python train.py --arch="vit" --model="multi-label image tagger" --dataset="seven-segment displays showing three digits" --train_examples=48750 --image_size=24 --crop_scale_min=0.8 --horizontal_flip=false --cutout=0.25 --norm="layernorm" --norm_position="pre" --activation="gelu" --mlp_ratio=4 --head_dim=32 --fused_qkv=true --bias="none" --qk_norm=true --parallel_block=false --dropout=0.1 --inner_norm=false --moe="soft" --num_experts=16 --moe_every=2 --expert_mlp_ratio=0.5 --slots_per_expert=1 --shared_expert=true --patch_size=[2, 2] --layers=8 --width=192 --positions="learned" --pooling="class_token" --num_labels=18 --residual_init="none" --optimizer="soap" --beta2=0.95 --lr=0.0028 --beta1=0.95 --shampoo_beta=0.95 --eps=1e-08 --precondition_frequency=10 --max_precond_dim=512 --one_sided=false --adamw_lr_other_params=0.0017 --grad_clip=1.0 --sam_rho=0.05 --steps=6200 --batch_size=64 --epochs=8.1 --lr_schedule="step" --warmup_steps=310 --weight_decay=0.1 --adamw_weight_decay_other_params=0.01
Rows from block 4 of a small multi-label image tagger, named by matrix and row number. Rows with one number belong to one neuron. Each number is 128 + 32 x the weight over its row's rms, rounded and kept within 0 to 255. All counts start at 0. Numbers have three digits each.
Before each neuron's rows are labels from the 100 images, of 14976, where the neuron reaches its highest value: "strongest on" is what is common among them. Only what is clearly more common there than usual is listed. The data: seven-segment displays showing three digits. In brackets: how many of the 100, against the usual share in percent.
# fc1: MLP up (model.blocks.4.mlp.fc1.weight, 768x192), inputs 0-191
# fc2: MLP down (model.blocks.4.mlp.fc2.weight, 192x768, transposed), outputs 0-191

strongest on: decimal point (95 vs 50); the digit 2 (54 vs 27); second digit: 2 (31 vs 10); third digit: 2 (30 vs 10.2)
fc1.69:129169150099145138155110135153095165112162077178126089143098080071146122124103142105192103076109140101105109088100125154135171182097096115126115067133089146105133114147170161066102096110138082109156183052076166152100143155139124198161122190155181134153153159172104124109172132117157169121097069161162145109192113159153105109146126071109104134155143094156143115157169084105134074108150135159067145087184150160115086142100078123110124173080102139067120112163103130096149136154158080119128162107121084081107110114106115145101115167065067062107116156187097109156116141108097135138
fc2.69:121155122115102125070133198112081143079101077178083145101112124132133141139165087150138106122188144152095141107155127206153060134160129120110107117165119119115088168146104110150097126086133084146076052156072120114093186152138144131164082086146085100143169197082136158075111166150129109103135124066122151145060116163185081159090105119134126121172118139156138125145155088173079114176142102152112149117148147082108137143146164121159173109083138172087148110100147148164166088121170166136145104081053143127140093144162165143127114131117077162125108130183147110120114156044072146176

strongest on: the digit 4 (100 vs 27.4); second digit: 4 (79 vs 10.6); third digit: 4 (32 vs 10.1)
fc1.560:136154115172120101145116134111162134069157143144111122118128134117140184170060098142157093119177102175132134109117145152093071139091090126114092109133187156052098139080107068146116160087123155176154151140121168166058174155104155163114190165157138162175150154159130172147078114098194108088177145083156135161167126165089113115133139092150188123149118125150133166141099100107141140149139107176141140125132109146116102110136174160127161133118119169132116161104180076131139119162114130086096121033135107107163109105122129137072103104118075084038114070105214142110107093154100184156
fc2.560:130124082201160138168124124197150074138078103198147080131167119170103097129126136127109116066203176118116079095142118159111126076098139128109069131115099110148203119171124134068150127108129196148111133124124169119139134100110069086183120125111120196098164119134153211115112089121145101122137134141100122118140152112117094166208124125093127148198145117157165128094174139112174132124074146149089086134040134140120111104146058099154111126108135124145090116092097140084142139096060115109100118147173159085142158132170144149166155057138136165130140111130120135077178107155114103118

strongest on: the digit 6 (74 vs 27.1); dark on pale (43 vs 16.1); first digit: 6 (39 vs 10.5); second digit: 6 (38 vs 9.6)
fc1.535:175151154147129128079120179069134128116130122136144123118219113142150113169117145159184129124121098159103165198074208112080154113135079167160081131152118104105085085099127137105150133128106092123161145172135114083126104108140113149110141145128100135070120122135125114138152093172135081090175091105152051113141175166122111102137144122121127145134155105061105101169111046167142104125093110145187099140141136142044091123137133154147078160184173137104162183141149144144109130083166123149127080137182157145066125189092120157141090123140125129061109134170144145136047125080142057103
fc2.535:137164103153154181172107114118174138132172129105095058131152113097102153132113070077110122106121077117125184117076043122109131154151111103090111126103172152175168129146112172129137075171128096086186089213122182144117116141165116198109084141183189108102159156080160138126142096135122114177144172088120128121143204165134119094104159093161179174107128115094100170136125150149145176101079095178121106110109143121134154089135155153176132110127157124114112078130141132102153153179065137146147100166066080157093127148134167103172133100162071174099112172101090113115160135116154098113

strongest on: the digit 4 (76 vs 27.4); first digit: 4 (42 vs 9.9); amber glow (39 vs 16.3); style: red glow (37 vs 17)
fc1.437:131125100181143186065086110169137132170151153110119177065208098143115161159186103125101076135131095087187111130051097171161132131173126161151107128183111128250079146120111134126127152139084192093134141143128122097128125129134139085150111129166099114123128101129118134105131112127108079058128143142115123119105108137127111184159182073094144144134172101052112111109181131147127092142114135141149126180171102189109136184112124147200108123097116115132092175126123103113126090149168078097108103147145157156116112056124165091146107166115104109149093107128174133083151117079113100186
fc2.437:182127132108216154116092144163096130131127131082123112145062143127134102097166108112056089144116058055134121123111081111207096103167106118091084145102175144162156100153133117061151123151109134107080091100209154118122119084129105138171151148081104146086129124131106072170090127120160152128085131154154102113174163115092132152144111164177162075132127114163151113195150061139125145151114177115108098106159094196147130146151089065112170103140156137131090130181105173113167154064130104162060140152103156167150132177149138146139115094070094166145141115164121101138138104127142144168

strongest on: the digit 4 (59 vs 27.4); the digit 1 (57 vs 27.4); first digit: 4 (48 vs 9.9); third digit: 1 (29 vs 10.3)
fc1.576:163150169149112152101055139108160099141158115143137168129157139125064102160149130152160095156080087153142169146148121161127159147160105103128114152154177132127096120122170108156101151103130121112173105131065187115089118092100153104097195104121053145171067112083148168085120147160129136129121136101094076072110097200151100123120139101157129146115087160158145201163115065146119101118138102020114162090112140142111114133145117167187076131113061135074127144135131097118147178167144119094086122085082149152119129106099141110135133111142122067118151074130177171086197177097112095083
fc2.576:130181153126151173143148080099087050107098093096079106176141111108111111062156095139113179073182107171186094137113096140109146089128146169118141120074144170162143154119149095156094122144129125101112113134120155150087120147132115165138083094102147087103101115074090092146061149175097123137123167153121120062121121133158112144173159188140097140123154084161112176147116103132132209144126103119189150146151143170131134122122134144150152148096173111202073135158122156095115104154126104095122166101093122151140149147121149185150125055147059071082068130095078178131190114130166069094

strongest on: decimal point (97 vs 50); dark on pale (78 vs 16.1); the digit 4 (64 vs 27.4); second digit: 4 (35 vs 10.6)
fc1.651:183134177125167092145119132186124184153126143112140083155174165107118171135051170136102073071167131190112116109124091151173107108130093074139180141159112112113125165089117165141142108095111111133100171149145155141098163102107150157090193169150103115116156106143105097121092133142140083128108109129151129143165112143114117178125110124164149125109114200109103086157121139127165132104117160205132099120168144113143102161155124144154096182151102102093087160086133141094176055153151124131124208155065089122044214150122133155104149143106149077107154176135199167147094189099164128122
fc2.651:121128129121113138110128106089127162172096131177108107166107162133151086145124150131078144091203106155158074084135187092102129159122068080116129182128134160137118112146092117135134176128106143089194117098157152113096151111137128132141111062080148105102152144166153128071159087120064097129125083141157150132119134138141101133146086101112150059150160155111089133174110169165094139114092129128167110086178085099221164133172162121170093188081161092113146174187149170078192109112113161115126132086160120117144049131157152105124115144129125168095155109165181083113114126073103191072

strongest on: the digit 6 (100 vs 27.1); first digit: 6 (53 vs 10.5); blue glow (44 vs 16.8); second digit: 6 (38 vs 9.6)
fc1.667:118179166112180108182128111137105103104075201163123128151109132166161119131073121155151154127134132075140174080151178128150107132194126135157101145094062130107072077155138112091140161145088118130138106149195167118133081081164053142113127140141111104132149115098123194160099139122084180152132078131171114145162093127117085133114121132126216128161132116164103084078109117172125134119133172190120136110127141132099121070174152110094060144178092121144158117161126151126180117161157103139080159065123060084159151130150114187143155178141150116151171112101110101161122137040154104135
fc2.667:184107145153146138096131122097090159139117122057128147136134059163161143109155077173126144113123124161130110158107081078162168137134108173110097085087168068146158111185096128124091102154114164135147157150149178128113110195160117156103072144131147071154104157109149138121122070146133108097109134124151079161111158072085196099135170086082137134150128110092164167134152150081105105059106122101094141192079093166143109114184138095113137143079142132076153116144147145147158143123150112190150062138120088124157144186204140150078123058158120188114169137099116111115188071156118134106

strongest on: the digit 6 (99 vs 27.1); first digit: 6 (77 vs 10.5); second digit: 6 (34 vs 9.6)
fc1.13:107105209160088133144158130123067076121144118142141159123138115157120116111091163152138092148099083133116158146148184154121147159159086137163142111099140126146135083101129160115113134107064027143147112131113151109127112130070117198100084157168123132170090143157056143221083142118101177132212170111066084138074069187130105143139176173141124124108155095110099084126106122150133140108125110081124104113125146120079115088139098168084099117168089115143146162145130116133182138118185151076149149106067104158077171143161098151067139114142141106111157090147112110200101137098104100112
fc2.13:199138204160187085102142109107110119109133121148113125100151112154127077138116152158145137109086110144114118122069103121107105129110126126109110129097167130106195064208124077129130075188148142142182113173124150159136098181178147181104114081151166117145109140077106139104179085163154141161103225106141098117122124108151187148102184149131129148143125161159153207169093132155135116122150122112121108110137146152120173169135123162112125149158067115131138121114120169127145171137142152230152077144128105153146197147166101128089124093172142134105157181067075084105174142162123097096

strongest on: the digit 4 (100 vs 27.4); second digit: 4 (81 vs 10.6); third digit: 4 (29 vs 10.1)
fc1.100:162107144160127172127166128154150062124170142144047105042143155094093093152102147147210144159135148153124163154141127110234107129117108143106180101156085102122073150114123132137165160121180077157150137144132166062124167112151118090083158095157136152114146169151069117085112099115085080092176117129143108085071107140080141129117140138134092130163123110128124154140065150147128120125131192103141113108110048045125107129124103146127183139100149158095128169133136124143109203146102109174166061124146099068123139152135101135149132159128105066126099174124143181103091120081122133116
fc2.100:175082094176168089113120107129120068135181128143098103148076117071085122143084130120104100120139181166124098162030119114146160100099060174124125082176135155084112140142156127115142159174168109146174185143102085128087164111178178117088099112179136129131131115154135140166100107124117111147178157166160150108149084112167043120155140120185135054143134151181113103119152164096137166182066167142183100139120128145198085102158095104171127129106131128134142084095170169179127145126123168116101114155132105106120126151114109104145096115138054162127098127119203104111144145175085125121

strongest on: the digit 6 (85 vs 27.1); first digit: 6 (74 vs 10.5)
fc1.366:125138200177141140120104115116194117079128145120140107119138137128156163079154140127085118133137138102134131180122127116111124145130162141128149128114084122179075121168159164146112116167136069191142095108164188112110091122122148139079073159145034147126086089040144141113087133154116140145184098118066144135159119157179170116133182135073108085099160146138135125127141137139052145172150067154150124101153154114024147115147119157131099195161104115170116186074144082115169077106111096181120170096134146121125176143108134163064137131168129145142208151148134121145097138105094138136
fc2.366:161144160139170131092184120075153176189152136121111121158158094128112126181178149134093141125114119157084121136047077117104102122125089149123093138128166139183198092140149082152126112166182129109196107149129120194142145188153169137089068124163126081069127088104151145123136057146143113131163175134161083149116118084187145148114145076163161126145129125129157167144121108057098127100092163148104102115174173150153108125124133092107139167161112115106151118106082175054093181090087156155162107120129111158100124150150104169056163095175065176114116145127097138126157131117096118079

strongest on: the digit 4 (100 vs 27.4); dark on pale (81 vs 16.1); second digit: 4 (49 vs 10.6); third digit: 4 (44 vs 10.1)
fc1.98:159139140179102170087182122151166083148110146107088106092133128103131159141111105115178128166149122172122140133094097134207109196136120112117167122145101068160120134153101104106191117130191082172154114151109169100084210166124137105140081088147194150113078066180096158105119118089100104069170149143128110089079127160098075129098131126088089119079133148166079120140098133142158143170136141117124102133090076090136147128146124150136229145082136108126145114167139045112125152179170088145102105133105073112142138103079141113195163141141121127136058137091159104120136144107139152168
fc2.98:155144115174172126173143110175136083162140130135057109162108101119112090149121085109146139092181141160105116127075113131132113177063040148088139078175095135071113121121165122078143141147131121110150128133139105121087139082113128118097113095130131142090072147172130154174110103170127112110134141134178128112191097109137093177135113077138179145167142147121112116124133140074145170112043212140115134118089099139099091106145106058131118148135110087113150100031095098109080162108104118101118053172084158183112101143112096110131127149100119176094093151107115154057141140193151102082

strongest on: the digit 6 (79 vs 27.1); red glow (48 vs 17); second digit: 6 (41 vs 9.6); third digit: 6 (38 vs 10)
fc1.755:160112114172107111099138158114067181088202143170129120075164144141101113146124184116153122144151069129133161101150159090124162141170074128088143092188153139108091077060096148121175091113136105138119160153132161162124173068138156120139135113131093178095118135191162147056170109104080144119112056128153108158116070159136202163166086115162198112135122141114119164191098093142159136051122142146114133151209132101110194099162139164135116161106109187126157141088128120170130083126107170131139132105138060145130164122141141163119132148162138148125116137105125180180094109113122179146
fc2.755:123067095118065135167079110125168124185146130159131062170106135186102166111131121093113156112132130100126067136097139122098074147137165146122075137087119121181129068151121114155140128152163129121055154175108084129133136114130121097178177137149171168134101131119153128122141190166094113160164077183151123160153171116125085160110130162102137166163148112057155135151144198172149097120160101122134049137199207140068125114109065128102142123054096110155140049161113134065121155147093148133108095102169116092143118140070126111094099090129159135136085122079109122131149156150145131117

strongest on: decimal point (91 vs 50); second digit: 6 (26 vs 9.6); second digit: 0 (26 vs 10.6)
fc1.337:029131081187107128101105176088119158120155140170140071100185103107117143124146119149179101098120093103112104121093098155109138173111090181144136107100149203166148182099137122090179142169152151138101149035127129102108119168169170106155117147146149188186131099071127094110116192125180159124085093123096125108115121175123135149130136086097106133152079115171103090114095114143178135143151128110156154135167158113153113126126106112098120135122091152169207122133163133130103080178161113115156134142123099118133186184125123122125094134151167088157134204169112079098120187135124218099
fc2.337:149211155168149108089166227083105127151136162104180149119075192129171139132167134089148139143196074176082092118072135143064093100165096109139195135151083133133142100107160145162109123096155111136118180119123112137104166142098109135149148117124152115092078139136146099152107138179130114147139163087120107137137106116198110078101124135102151103150149136077111125159171128125124120171077068143106150142152143110164100176105101094090117141133119168104132143113064111116160164067148139155129111121122214063164121205128123182092099168169125118087172159099062121134148148139172115114

strongest on: the digit 4 (90 vs 27.4); first digit: 4 (70 vs 9.9)
fc1.282:169092127182160158111129150144151103089156163098108121084156112095058159138063101172183147136107169157147107139101086138132106112094132138122130135132103080144069152149131158095146157126160143129115104158066107086136167157101156150064133121136171135156135070149132172106130096143109092068126123100143113118136066112121152120146146177123066131108099145166140123081112197145146159075048165076160143136114122103141140190158149205087174082144144149156122124137088050100158128178131148125089080148081157156143185108134086082175127089154130203092104140124142118142111162088061155142
fc2.282:109128130185189085143122147118117054099111095113106148144037122109088130180152086081114137138164129120088195128122101157108085137082085101115154112152135113144106157138192133114148120137144147176101110111097063059116120072117170145168153127178109122111135086173114190097099126155130151122115201147108140088155135065175087127108168148097153138186150182152111214117107138058117111123106183133182142142133132145152120126111044135169140135122156144165154117072116116172161144062117196160128111141104136135162069149138131163140159101143127136125131193090131096117142125139180148111